config = dict(
    model='audio frame classifier',
    dataset='synthesised sound scenes: up to three everyday sounds over a background',
    train_examples=26041,
    time_shift_ms=100,
    n_mels=64,
    hop_length=160,
    input='log_mel',
    spec_augment=False,
    win_length=512,
    num_classes=39,
    output_stride=2,
    arch='mobilenet_v2',
    norm='groupnorm',
    activation='relu',
    weight_standardization=True,
    channel_attention='eca',
    depths=[4, 9, 4],
    kernel_size=3,
    stem='single',
    expansion=3,
    widths=[96, 144, 216],
    init='orthogonal',
    residual_init='scaled_by_depth',
    optimizer='adamw',
    lr=0.0019,
    beta1=0.9,
    beta2=0.95,
    eps=1e-06,
    grad_clip=5.0,
    steps=17500,
    batch_size=128,
    epochs=86.0,
    lr_schedule='cosine',
    final_lr_fraction=0.01,
    warmup_steps=350,
    weight_decay=0.09,
)
Rows from block 10 of a small audio frame classifier, named by matrix and row number. Rows with one number belong to one channel. Each number is 500 + 25 x the weight over its row's rms, rounded and kept within 0 to 999. All counts start at 0. Numbers have three digits each.
Before each channel's rows are labels from the 100 clips, of 14976, where the channel reaches its highest value: "strongest on" is what is common among them. Only what is clearly more common there than usual is listed. The data: synthesised sound scenes: up to three everyday sounds over a background. In brackets: how many of the 100.
# convs0: expand pointwise conv (model.blocks.10.convs.0.weight, 432x144x1, standardized in use), inputs 96-143
# convs2: project pointwise conv (model.blocks.10.convs.2.weight, 144x432x1, standardized in use, transposed), outputs 96-143

strongest on: hammering (39); first sound: hammering (27)
convs0.282:489503502495456488547479438524572502512532527509506506482499509523537482497498486473490461506488482507497492524491498485457498470535502485527516
convs2.282:495494555479493506486484482497457485546502516484521483515490470468501550504491451509474463494496527488496521510503513461526516490472473506484509

strongest on: fly buzzing (30); laughter (30)
convs0.104:500462499508521465485495500504490495459494498531495505537553457491519481495459460526460474511535537504470500534526518463494544498477489548488515
convs2.104:542469553530479468502483515481543457526491491487447540489516536505518513548513531476479507491492445496438495489506557498536490514477496471484520

strongest on: number of sounds: 1 (83); background: none (68)
convs0.240:489485504490543462490478527545507479530490501494560487503469493520494486529482499524442492481515508516503478522524523500504511513474484538544555
convs2.240:537498520539474509482516475447512520448487484485501464511472479477466518497535475490515491488472511440490468445501507517478477514540517469480443

strongest on: laughter (35); first sound: laughter (26)
convs0.133:496519495512497470502528497515467513479500448510468482519465495519489527491493483443523478468493483507501483550540519491487519530506496500509462
convs2.133:523540513517489498488509511476500481502467561525461503484494481526479477483510529506557540517472517520499470494513513485496470508503490436512492

strongest on: coin spinning (27); howling (25)
convs0.189:475515492495503476500478510474487526469461507481461523461427507534549448461518492519485467460493532538480493488510466464485483506489509519496499
convs2.189:482510522529472463471506450512539471508509513515493450502516496461500535468508525472484486518516474505486499532497523501459530484508456510559482

strongest on: reverberation (66); text has "room" (66); text has "reverberant" (66)
convs0.238:485482475484495521502497516517525529472510519493485480481490492519512465551466513485500510458543537498524507465507487474530492456536525467511534
convs2.238:522524477522501498474524506451477515479535452499498506511497449452479470537492493524510507508491501471502513510506508545491512541506508473470495

strongest on: fly buzzing (54); bird chirping (28); first sound: fly buzzing (25)
convs0.75:481486478470509493497518469515510499468506471491519499579478516471485499525493506492469520514539513542522505508519511506480484518547431482484527
convs2.75:512473493464519508527517497490492451542497571483477500495508465499510492494548504496486505506529496499470447511499466516481485492505490493508474

strongest on: howling (39); first sound: howling (27)
convs0.48:511508528524523481472511484494513512475515479498471480520473518439493527513510480519535511487500527501482506467523492477554482465498478545514473
convs2.48:480498502481504475521470482514444470513511515503535483438509505529478506499485493483467475517497496534509537506520545529508488517508484496501523

strongest on: crying baby (36); melody (30); first sound: crying baby (25)
convs0.139:492562547476512506491517521508491516486502472453488529528502499504454481555479530469553510538489519522499497515481521469496510492533439494530491
convs2.139:468513501556486507521484491497520481520441503502496502479506450542466513474455452520519466523530488506506512500525477531439454493517497474474480

strongest on: fly buzzing (52); background: none (44); first sound: fly buzzing (26)
convs0.101:496490502471534513495496458518516486529504498518529436536569503529497504502483521508518515528518521507494482501492497511467530514505474524473499
convs2.101:471497516495489558531481488516487493459477458438498484503470461479533507560469519515513507492489533477529524460494498505470473508507447483487519

strongest on: text has "noise" (29); electric buzz (25)
convs0.366:513533537533499516469527519498522482518510511488448480511519483499435509494474458482462466509501475453503538485468507526484474488503506533467515
convs2.366:500494518517494508531475479510488474520522519512502533527516507522502540552506522471480486539479536476505534508509514549512510488512479493510492

strongest on: ball bouncing (67); first sound: ball bouncing (42)
convs0.249:514502503465481475489494493497497484532530560511479514532469495516556508539453538512519493483458539462457490473476478477473464499511478513529490
convs2.249:488492521483500526506500494499506483519485500532506484492492522462486496521531505479484470424500503447498537521515544460512485479466512508503506

strongest on: laser zap (58); background: none (56); first sound: laser zap (32)
convs0.2:498483495536501474522511504515531514527514505478499461464474471523536545536470486513499443523475441462504508454507552491479473498507477481459536
convs2.2:485533475511491522444518483493502502483508490504518481494494474503530482489458475514517475502514537537510473479462431469488501473498507491459482

strongest on: crying baby (88); first sound: crying baby (61)
convs0.399:503450540521459498495470486521479463488514495498496500534523511510474487492503506483526520476565495495553476535506487474494503458499483509492486
convs2.399:501493501480491514476472544531518527491499473512488462436504548508516519470528473519521442489503476503477472453522506481475445485498482491517487

strongest on: coin spinning (38); barking (27); melody (27)
convs0.148:462561497476502502491524468486498521489508504485510482517515517486461481499474474515484519501507531471553536514509490486482469500533515521496534
convs2.148:498477518478481515514505491500543531475526508479513556487491500530497477491512520475518534525450470495489479451512518520500501518494454464483496

strongest on: crying baby (67); first sound: crying baby (36); wind (25)
convs0.167:480463527525459492520489445498496445500491570495473539484525499500492490478550530541528483510496537477499474491519474498490512525490478498499511
convs2.167:540503491516468488513546520488480543491489501528503526485487516484513484483535479539527511497519497513469550506513525516506493528499527472517527

strongest on: background: none (49)
convs0.90:513467484480512478530516513514488504490503465499516485504531432486477500512537461498504529526471542496502475518472516499515489488504505523492510
convs2.90:469486485518467521493495515491499530495464483498484516494476525478514516476497527535473486480505477489483511482519481458554497469488528514505477

strongest on: background: none (57); zipper (40)
convs0.21:514540566522511498504474479483487464480492538492466488502520560518510518479522467493459495458486496485445508530496527512524507551490543513509511
convs2.21:533497499485505527486500535488523495529450506444494532476442475513485475514501449501515497553477457486496495471521472543510512508500503495480477

strongest on: spray hiss (35); zipper (34); first sound: spray hiss (28); first sound: zipper (26)
convs0.126:480528481469514517491503503515541510461495460530497513505484502504460466457506522451495516478474526444535518483524465514470449526518483525481491
convs2.126:523495519530520499504517502508462505500538488504539482441519493491524473481497507511493528502489491538465504472475521486526546470446518540552481

strongest on: vacuum cleaner (47); waves (32)
convs0.377:483499512500514518508490497498439516499473472518522512512473507438512504573460500468505530497512537504518520493479511460495474471520475476546488
convs2.377:538559517515521477544527541466508496463459493510497491480476508514519441493502471531516544476480469534486515456482519474532462505480498503483440

strongest on: number of sounds: 1 (74); background: none (51); knocking (26)
convs0.248:485519503505460483495463466517534488504500510463471481480461503485513495500490515505517568471477494496500473511511475451515508498483512485468490
convs2.248:425488504511453509504502457500532475481476499560519523491486525525480523489507465524507511448502497509500462487497500484509525508496512490501484

strongest on: church bell (40); thunder (39); first sound: church bell (30); first sound: thunder (30)
convs0.351:506486519514473436440487567495511508490493503522508479494476494465470476471516496563500502511501512539483491500489506505532515521508529508485502
convs2.351:494507546524465514500481456509488455528467497462509451501484486494500499534423483495479492493526529511507517463489471506464477491515496506490544

strongest on: church bell (38); thunder (28)
convs0.61:478512512500472462507539523524464508452516476539493507522483528472511450505491444485493508479488498532481516518531521522483503499471503509519493
convs2.61:499527489533489554498502513499515515478497534469476476553472535475508499479508511505513504487532500492517509504511520501508494498490515472508510

strongest on: stream (89)
convs0.223:508479512491515471530544488467544500472493505498481456479485483478481476491524502521511501502561530540515524475533476514496530536506537472512528
convs2.223:502423505522468479500488467440488500495503505518479494521500515501513543477538530497507527518499523489467489466504540503541525465512517516516528

strongest on: beeping (84); first sound: beeping (54); background: none (47)
convs0.22:542498496519530506502504497526506499575514539466459509499497487502522515524521435504482464490532480534529508515477493519499525517461469473509533
convs2.22:526490503483516512459526490526515490527516491505534467540525493484478502510506527491449515504513502502542525512454481560507462502536484489509494

strongest on: text has "noise" (33)
convs0.363:514529465516481495464519547527522555505529510497517480517499465448513531487503482528514496493520494500525498509466487476541526435475511517553489
convs2.363:470489455501449528505470496483512487481516497483498457483455516478505485557479472500533521500554524507526492536489493537488442484498498491491529

strongest on: footsteps (58); first sound: footsteps (33)
convs0.266:483483522491518481495508498449501449495498514498475549462500512503492494514525492549525529485500508536497513491516494520558518485493514496495476
convs2.266:471481493529462488520511495511511519503484509497502489517503516483498480491484482511504510442523498471454515513520515524493503496540557483526530

strongest on: vacuum cleaner (39); speech (29)
convs0.367:505488507523491497470523479510446505470487485508502512504433500505528478530447498519488523503464526521520503462497477428505504487515517517525475
convs2.367:499556490517500507482531495472541465496488494481510460454488505495487454502478492522487522457526489522471503478474502480505508492480503488541510

strongest on: doorbell (64); background: none (54); first sound: doorbell (37)
convs0.12:468507523541474484474474514509528513495512544486481467480493520528489496488498549512505516533494500518498459495511495533549514528511494504487536
convs2.12:507506520531478548480459478539536506485487536511493513533518551524496545501554503527493507494541486493540463521463452518498511517534476499512511

strongest on: reverberation (91); text has "room" (91); text has "reverberant" (91); background: none (56)
convs0.89:504493484485512502502468484486480488488542506536470493511518549525504464535503503484478477540459490506466478520473489536470493478509522500476498
convs2.89:439488486477484514532469486498490445503460492479524493515467517488487490572464462503474484517478524510478478472462530509488488484485472512545510

strongest on: knocking (36); first sound: knocking (29); laser zap (26)
convs0.152:481487510460527486483458525525497565533492529491509510511501498455509521490504516515504520492510565486515535505524440485514452504494474475470516
convs2.152:559541486497511482481533549496472522498479489516511519497481474509477467483517541515538533474461548526463530492509487473543500487503500435508506

strongest on: church bell (40); thunder (39); first sound: church bell (30); first sound: thunder (30)
convs0.372:516528499480459421435510539458523475455469532466508483532494468489498441482469466538495508481537500490467520498539477502534506542499535502507504
convs2.372:488524508557440538476504482527541516501505503509520463457515512500475493501461514499510487514542535522479543500473501511484494512527489461501540

strongest on: typing (29)
convs0.144:505502464505480494489479510473466500524517499516514486512501484523518523487425523488456480492504499537486469528544511475508547508536542515535541
convs2.144:510564484525469508496539497502488503496441499539470484522478478503514489486473469503532509471515539511490475492541490476480494481472521441472526

strongest on: beeping (33); water drop (28)
convs0.191:471476571487454426498488487501518521508504499548549426478490490468518540491504479474504503506511464519498493537495500471518509509501503494514506
convs2.191:511516511456480530532513461516486523489499473518515553470523496470503462480555490474517485530504516511501520486543515503462520533523501501534472

strongest on: coughing (83); first sound: coughing (53); vacuum cleaner (30)
convs0.362:482493498477458479521482479488469527463447442471534510489470504494530470501455505492460505482495496498475568542523506548501497536497486509504527
convs2.362:525526505546451511470522504513509487520477493506482489482491515502493520509479511561497512527520472538535503531435517505495469502500491533547503

strongest on: typing (38); fire crackling (27)
convs0.68:501483472460530519535510500548470509492513466514493493552492519471498516517459466505491415492512522535518450469502529483506505481483507524514525
convs2.68:513521581497528450507486559515517495528466475493523496506513499498492486473478507489482518497526483509469491489567496494494492547515535486498511

strongest on: phone ringing (46); water drop (33)
convs0.80:522474524523490509495526516543520522497502519468488507509505481436503501513510562533451501502484458461479518545486528490462518517476493473530544
convs2.80:530524512491478457493544464527511531500527524521517538527466534496534498484558535461481510497496453528469498521515478463488543515528492495476517

strongest on: beeping (44); first sound: beeping (26)
convs0.131:488494489506482492483515523476526503510533511513486484500501485478473489496559512550506490497501492515494501556467494496542544552494549517535488
convs2.131:503540440504498506454542492535526480535471477540484499450537510548485509484526535509491498523518498523464504526438523482431478498547491537517488

strongest on: ball bouncing (43); crickets (27); first sound: ball bouncing (26)
convs0.85:503461509524506524513481517547530531527522487496500453538532516471529474497459502506519522498516541486506473481513465508524531536475491527525523
convs2.85:448473519470482489507488506543525503485551473520525459484519487492529518458522514491513494536524477526529480500537500515515494551502498524525501

strongest on: ball bouncing (46); first sound: ball bouncing (30); zipper (25)
convs0.255:495501470474444518484511523494516544485512473449510488540469469464500484459498496516490490504500502496507503493489510466431486476496495511524518
convs2.255:506504486552534513468513505512513468470519538534492463502529497483541503516527492523514558468544502488495472488544488481542527524482515516480486

strongest on: water drop (59); first sound: water drop (43); laughter (32)
convs0.384:501532544541532499472522485527468504508540502459504500533508491516523512510498511483524500518478511527517484471475475472448504492559499524532456
convs2.384:495466499465533527500533493479541501527520485515466510517471523499529462518515492488522465484536505497518511472545490518487471496513494424425515

strongest on: spray hiss (25)
convs0.153:553513539516467512460507540497538526502490493516478516494500468481506471474530478529508479481453529490488459545494490492480553499489493480480425
convs2.153:465528502492516501489535525494517553442485501505482509504431497507496491482515503519570528465496500524496492501532503481519509517506497489461494

strongest on: laughter (80); background: none (61); first sound: laughter (50)
convs0.295:510513526484468469486524500511446523518496498498544513497519522505540525507470458504492488475535530534470519512549488490485470533526494515531504
convs2.295:528515525458445487470501497497477509509478512490494494526519454526553537538536503514504486487472501472553485530527465459499490505509448489457520

strongest on: phone ringing (82); first sound: phone ringing (42)
convs0.97:511464508507480503515540483530440538497506492482474513485494494506442470488526485478495464505444514548461512516471462477487561490511491515457504
convs2.97:498485521467509481481477521475469494534463493463491482478450510496524443497483434491473450515514512526468480452482483521502533488458523520517492

strongest on: church bell (40); thunder (39); first sound: church bell (30); first sound: thunder (30)
convs0.328:511508471516512474455497551533525517502500492533505440526444473445488477476510478503541485502513493537518479497499484463525524474460503509503521
convs2.328:474461496479454507485478489494487453521483548494523456499455489484501508534483454515538502507503523531520509475485500513522513458475496509479527

strongest on: ball bouncing (56); door slam (40); first sound: ball bouncing (35)
convs0.193:500494510538495508472482439512525524482498490532489506500505492488541509487568501542542532480507489454498515485521477472535546476500492498479463
convs2.193:507490514511472484475531474542503495518502529512538525526515500526520507447459552566488543538488509542476494522500493498498500490525492544511501

strongest on: laser zap (70); number of sounds: 1 (61); background: none (52); first sound: laser zap (46)
convs0.279:520535530495494470495482473472503517489485504474464525533494503479505557501519497533503529500523484466489504477480452489491468450501463499537497
convs2.279:518521496526470497513535486506466524466494500470512477490499507514518518502535505493562571534484507516526447482508485489507532522518521515510492

strongest on: background: none (67); water drop (43); first sound: water drop (28)
convs0.273:491514475470512513499519478482496545479532484469438503510479453492506520490528479494502508482477513474496482472437480473496520526492508494476476
convs2.273:519472479449496479505494529529479500503494512522548474519528515509483486557499505526501493523521504537532499541518517525503499510556510563490507

strongest on: number of sounds: 1 (64); engine (26); electric buzz (25)
convs0.354:505529466512501497463513546529509544484515502520517481536448473443485484470512477530540493499498505498518482497470515486531511455476496518536513
convs2.354:449466511486466506507468495536524484504481509481526462497448507487498488511473472499523489501565508511532519499465497511507480464526508513506529

strongest on: laser zap (41); crickets (32); first sound: laser zap (26)
convs0.78:511486531504505527523461465476519487468489490488489488513516532496481511491528538448486531474478476463516490514485497524516527504451514492485494
convs2.78:490542492474525463494495530498549499480534483528522519566515506456494481457539473540514501452538471486491501513490456456517475506482533500487496

strongest on: coin spinning (59); first sound: coin spinning (35)
convs0.0:471497469462494470488515504489471527519500465559544464553554516476515513553455558466491496512474512527515510502515534490495493526525488507531530
convs2.0:453460504506516556478458524484528489510516513454526517509527489499491543479497530552458495526499521457535527465526516508520495549499477509479500

strongest on: phone ringing (36); crying baby (28)
convs0.33:442496528464455505524472495520497556504534520505520482510515504489491547515487532478463490541508500494553518527516519503488512483480517521534550
convs2.33:440512481560461530446486507490513493488485479455474494459515494486503521479447504513493523524501465492475511490478448472503500523516463538497491

strongest on: crying baby (30)
convs0.411:534493458484472542489517492544522474484501530535528493512466491478476467451525493572514521490542518553515476500467445481471507455472520521504548
convs2.411:448520490484484504516514475511505517471506512548521469510534535454506464497517496510512496510564525540492542508533497464502510495505513493479521

strongest on: beeping (49); background: none (44); doorbell (27); first sound: beeping (27)
convs0.73:476522474439463485514520492523519537458521471515502499516479481490478518474512494515517509499529494492548497509474525477453500499496471515490501
convs2.73:520467457519512540474475518491485447512501480469512468517478529506529491494510482517492535495517544513500497497545476518517496509489531493485477

strongest on: church bell (40); thunder (39); first sound: church bell (30); first sound: thunder (30)
convs0.349:490486515545465543525455500505517468521494498514472507518486504526491526515529481479493519566475473499497519491481512533508471506523481445477512
convs2.349:478451471492485494500488481467430477490518505494549438491456516451528492529490495506527483522529543534487505496519534514527532491480446528506534

strongest on: church bell (100); first sound: church bell (64)
convs0.128:520547480480515470514441496495478500519446515496504492476469516569479478492475463465485494523526531531536481497487536464506494558517518494497536
convs2.128:486532482529480498477478483501490509521560499563507538491521528511535490450460544500503558553495511500486512492493520449508494511455509466500551

strongest on: reverberation (90); text has "room" (90); text has "reverberant" (90); background: none (57)
convs0.64:508483472500520508487489557517517512519529511506488498499470496454482508517510456535524493504521483492490476493461503507502514456440501530525480
convs2.64:453507498513494510524522503516505483475471487500561473542498495459490484559488458504508499491506510500497505507502512527515488515508490522532522

strongest on: footsteps (61); first sound: footsteps (34); text has "noise" (26)
convs0.327:455542448513528523475538495504519497475509487515497510546507505453497484497498460508523530505535536505516507475492462459498507509494548463536533
convs2.327:480512478547512533514521519493537472468503500468486474495492499489476469508450495489512502526537483491529502487497534501498486536470521470516497

strongest on: coin spinning (46); hammering (43); first sound: coin spinning (32); first sound: hammering (28)
convs0.311:483515524477467535530511501520489527448502544439448532467506506525496490473506508523494500496494533501510532520498514511488502514522515516503485
convs2.311:540441519493530465489506484522502486558472459522488485496537481494505523498511521523514492461460517499491489518473482474459491534496431491511456

strongest on: crying baby (30)
convs0.405:438499481504498515493521484492502504480544511571528526539504507507476522499506550503536526472490520489551478478499494491479503474539470530472526
convs2.405:500516453506546556483504510517461482477503491462482486519466535507517445478511466510501503471497514542518484503478510462515466502489490504499513

strongest on: doorbell (60); first sound: doorbell (39)
convs0.180:490472495516508539490499508446453481481502471493458500532490528498521505485458472502487481508496512525475478479507586494466560500510512529493479
convs2.180:504528497494522503508466490506535447479513488486516499493535534549460455507499496528500531492507470545497515501445463509534477494500456532509480

strongest on: background: none (75); number of sounds: 1 (60); whistle (33)
convs0.176:460483485486466482504511521478461504501530500494513474494513469514536519492508507511515495504464554496496450532474495493529535489448523531508508
convs2.176:479489537516447504512512483459479470525461527474505471505484451468485556477515478528508456492470496469467478504493523498504542509472492520512505

strongest on: water drop (74); first sound: water drop (52)
convs0.389:493512486552511455524516534524457535497494524466456471516460451509478514465488480537489530489486515505497455502486532519492456524521472547507520
convs2.389:474496466455504466560483506502487517498508520467502470549502465487523513523505485500533524489488515522532468514529475478497529541449479488457498

strongest on: background: none (74); ball bouncing (30)
convs0.13:509483488499520519504496484485517477501460484514451485461504506490504514552492529501557501511523517471527499498499527460533504491419463491501470
convs2.13:500453508493458544493455504491529499504528524516480503509502525508515482504485548470497527503502514476480469460492503489462463452514452473496486

strongest on: sawing (34); applause (30); first sound: sawing (30)
convs0.386:470505520488467483478494473488482529491462484485489474542475469467498483482496505505520482457493498472463509446525472505512508502487470487486463
convs2.386:505553509517481530516541487498521551458477548509500498526502495498498515500561517476541544487469493498488483486476478494521499503493461484480477

strongest on: howling (49); first sound: howling (39); siren (28); barking (25)
convs0.357:475502457491485465495536508493483471497496515495546477501548469507453510509516490510462532519504515482550546521519525526496480476528503503493540
convs2.357:513491473488479505462520535513494460504514521532487496504506486482506444466515513494518557487533493491475523476478466481477507466500483461481474

strongest on: typing (32); howling (29)
convs0.43:487418494502443457515473478514495523491526504526530457526522522500512492498481467494495483481495508546452488530470504525518514509498518523541516
convs2.43:508512485471530510481489500508469505522499494486542508537526466520498475494542501533506482487485514506520496528481483460484494549477426474458497

strongest on: water drop (26); fire crackling (26)
convs0.28:469539460485531493523505538525531503475538501480476523538495447499493500490471482495508559547514495548523465492449470514484506509515518521540491
convs2.28:468494514523521488472491485511502479470527538495502506570487473451481514436484513499494514526506499515537471499534467512509548533538483488468529

strongest on: beeping (82); first sound: beeping (56)
convs0.262:456532515503522515486498501498484467461552493520459487506477502474511531510459510530496473485499509526483529504519509479524492513494555494542506
convs2.262:498514484528544506527518515448503486503489504516496472483516525505472476484541477537511531469514490508494521511511523509519499535489529499456498

strongest on: beeping (29); water drop (27)
convs0.125:516436504535463526479524518512539494505552507519530493507532470460477513449527513517489508510499492448495499518518486448529516493484535535495477
convs2.125:485540490517516468521524509459506518524486473500492481552516479508480524539522464513496539454469536489495482502450504510506525490486495451493471

strongest on: sawing (85); first sound: sawing (62)
convs0.388:469481466470517496415510486472476460503467479533532480527520524493485505496441489507481513482551498515467565494514478477481500480510497505510489
convs2.388:529486501496486512473513480477515497497450519463478501514496469472483518525534515499516509483498545502537527527533456485505523515525496479474515

strongest on: hammering (83); first sound: hammering (55)
convs0.175:483461484454480539517462494457517468540506490475484506471486546505471523528478522523486506461549500476489558528478499545533520512517552462489513
convs2.175:518489501502498462550561497507491553516520448512511490520513479462479516505480509477499507501513476494524492530554500515508516487532516468477457

strongest on: background: none (56)
convs0.95:468487528527494493519475475510522506499524497490511528473507444501505524527520434522481428505524497468458462505499506484528488471526487488526495
convs2.95:458526486460481484476506448512515474472520508489526525532536503492461507511548505538500534512489480494515500526494492478519528525514504516519490

strongest on: laughter (58); first sound: laughter (38); text has "noise" (31)
convs0.347:508501536502505476542448479566522473493483499472467509536529468547479528540486484498519509565526483546517451510486518494529520461519536493538491
convs2.347:484503481496512489542452493520536505509444478481496547500515488538487510510496473540526490530538507523457488487509515499512568474487543486543441

strongest on: phone ringing (27)
convs0.265:512500518492511522526482495531520486526481529537489457535495517521494533528464509504439455486468512531495478531465551486527515514468478528505549
convs2.265:485516482502523518492532470486491509474515478498533467510498497455493471511497517465569493512499499488566486465506533520511516537513479492485519

strongest on: white noise (31); rain (29)
convs0.353:456502488513474491497490547495492479439478529528495487500493512436481455512505486522520507499516502490492488507504535494521488507484505472514511
convs2.353:482523517493503493546493544465503504470493506474490492486475513430485435501463514499510515493508459514498508522494481479512480524476518483511460

strongest on: phone ringing (100); first sound: phone ringing (64)
convs0.299:479488503464517503492508470503492515513502514490476468549488563521481435510504507498486474500487470485492551492502503495491540517486539548491527
convs2.299:478473504487513427442535466518465493521521474471496457550476501454485495500511498465466521513489493489457502472481508455496533482519520510492497

strongest on: knocking (64); first sound: knocking (55)
convs0.151:478494479486545483522467478498527469522531445496537509524521513488511470504513511503475533545495518516529482513509496479491520561531471519467511
convs2.151:501489505493548481552439493515491494478496479529460480477513517528562460484435509507538540468506519529480503467515472479533486531495496491486518

strongest on: beeping (27)
convs0.271:503524467483556499499516528506459478513516473511522494533493497489520478529540515483533511488498489550525508536454536499514506488475471502510543
convs2.271:510454505504512486513494473483453471470520504514513487502495464456494490550495493527525480498514516496516526498545528492485502483523505496476565

strongest on: doorbell (34)
convs0.393:502530487479508468481523506524503508498457505519506503556488520434532438489497464506513493452557486551435517490519468458506523526505543476518474
convs2.393:521514459555484513445525460518474518469491479477479463475504449472461550497474504488531477483476522498546522542516489493504492523560515503532529

strongest on: number of sounds: 1 (78); electric buzz (45); background: vacuum cleaner (29)
convs0.183:511462532500495481500509491479515465539529500522484514499491534442466498526558490511534511486520488522473514487516551509576523500466487501507520
convs2.183:523541476502507552512526466519508541507532552471468531502503512566531473457510499494500488507527518522486487485490502494435500506499513469482483

strongest on: knocking (41); water drop (39); first sound: water drop (36); first sound: knocking (35)
convs0.241:515502541525498511508489504492507545503490491517485523545534503480497530465510546517491486519496504487483499527540465490479496480500517493469493
convs2.241:478473517515501483488523494472490537454541462482544502517496549529514508490498469547520495489495496518518486479517504502492495517487502497485508

strongest on: water drop (48)
convs0.46:485495479521524515471486535498494460514508475546531542484498510480512508484484524484533526505475526531486474475505521498522477408530483511516494
convs2.46:492505494493543498495531526481471466506477491479470537532519469481490463468522506510542513519497495501540534484515497485511524517506526479469489

strongest on: typing (28); applause (25)
convs0.431:461482435522499518500525505526485518538546463510496466532447490466515510489517460494497481487475516508514472515468532502490494491466525521508503
convs2.431:471506442506477531497497466508493472497503476472512482515498495463507508497523475539478498454494526529503532535504469463464490502483480470484523

strongest on: vacuum cleaner (32); frog croaking (28)
convs0.364:523539484458480477493492530505461525501508468516511474484491508490486498487480505485518506527556489524527527503489492513500499545541525531518506
convs2.364:504479534478491494505495508484456530532490471525496511493510510479504520482494485501460431531512474503490458535503513494551499512465552536538502

strongest on: background: none (82); ball bouncing (44); first sound: ball bouncing (35)
convs0.296:463457511518451480472506466475493460511525604528510515507523525500519479462578483500511501517501514493474474433484487501511480509499497480494491
convs2.296:520485490532505470489523503521447504484495526555496519499504467473492503466525500495559458488512504515502539506546548497489477497518438481526545

strongest on: spray hiss (34); first sound: spray hiss (28)
convs0.116:505501494543437516433507526491543508504519498514515497517502496531487499447522511497508513461477503520486471569509510510499499538520488501487481
convs2.116:501542493478460489446528526510516550492481496474495489524471492522490469465474511527508536446489527539513475513498505452503482540482504476499490

strongest on: doorbell (72); first sound: doorbell (53)
convs0.214:533499574532481505457470482500511449499492540503472482520551560501514495459498520503551536535543505543512473511508479477507525524514510514495470
convs2.214:535511542468506461519481496483501510506485510525484498488488527476561482466494481494474521460524486542447492498512452450453491503470515451490470

strongest on: church bell (40); thunder (39); first sound: church bell (30); first sound: thunder (30)
convs0.352:486494516518500442451503540507497523479480511486498497495451486508475509492479492536500472464448514521460480473471502474506492500485489534525511
convs2.352:507516502560488544534530489546514524493532542480489506522476483474502503546482489500541500494544510497519487478478465523511489456496490459494536

strongest on: coin spinning (32); glass breaking (29)
convs0.170:470479490488488443505468518467461493527516505529516528476556513481498522465501510541470456522566516488470508503499528485501532482494550499537478
convs2.170:509449516467524493474493493474499528492494482466502520515445496521497499499490474535530500507518527529527478477551493525516520495506512452451494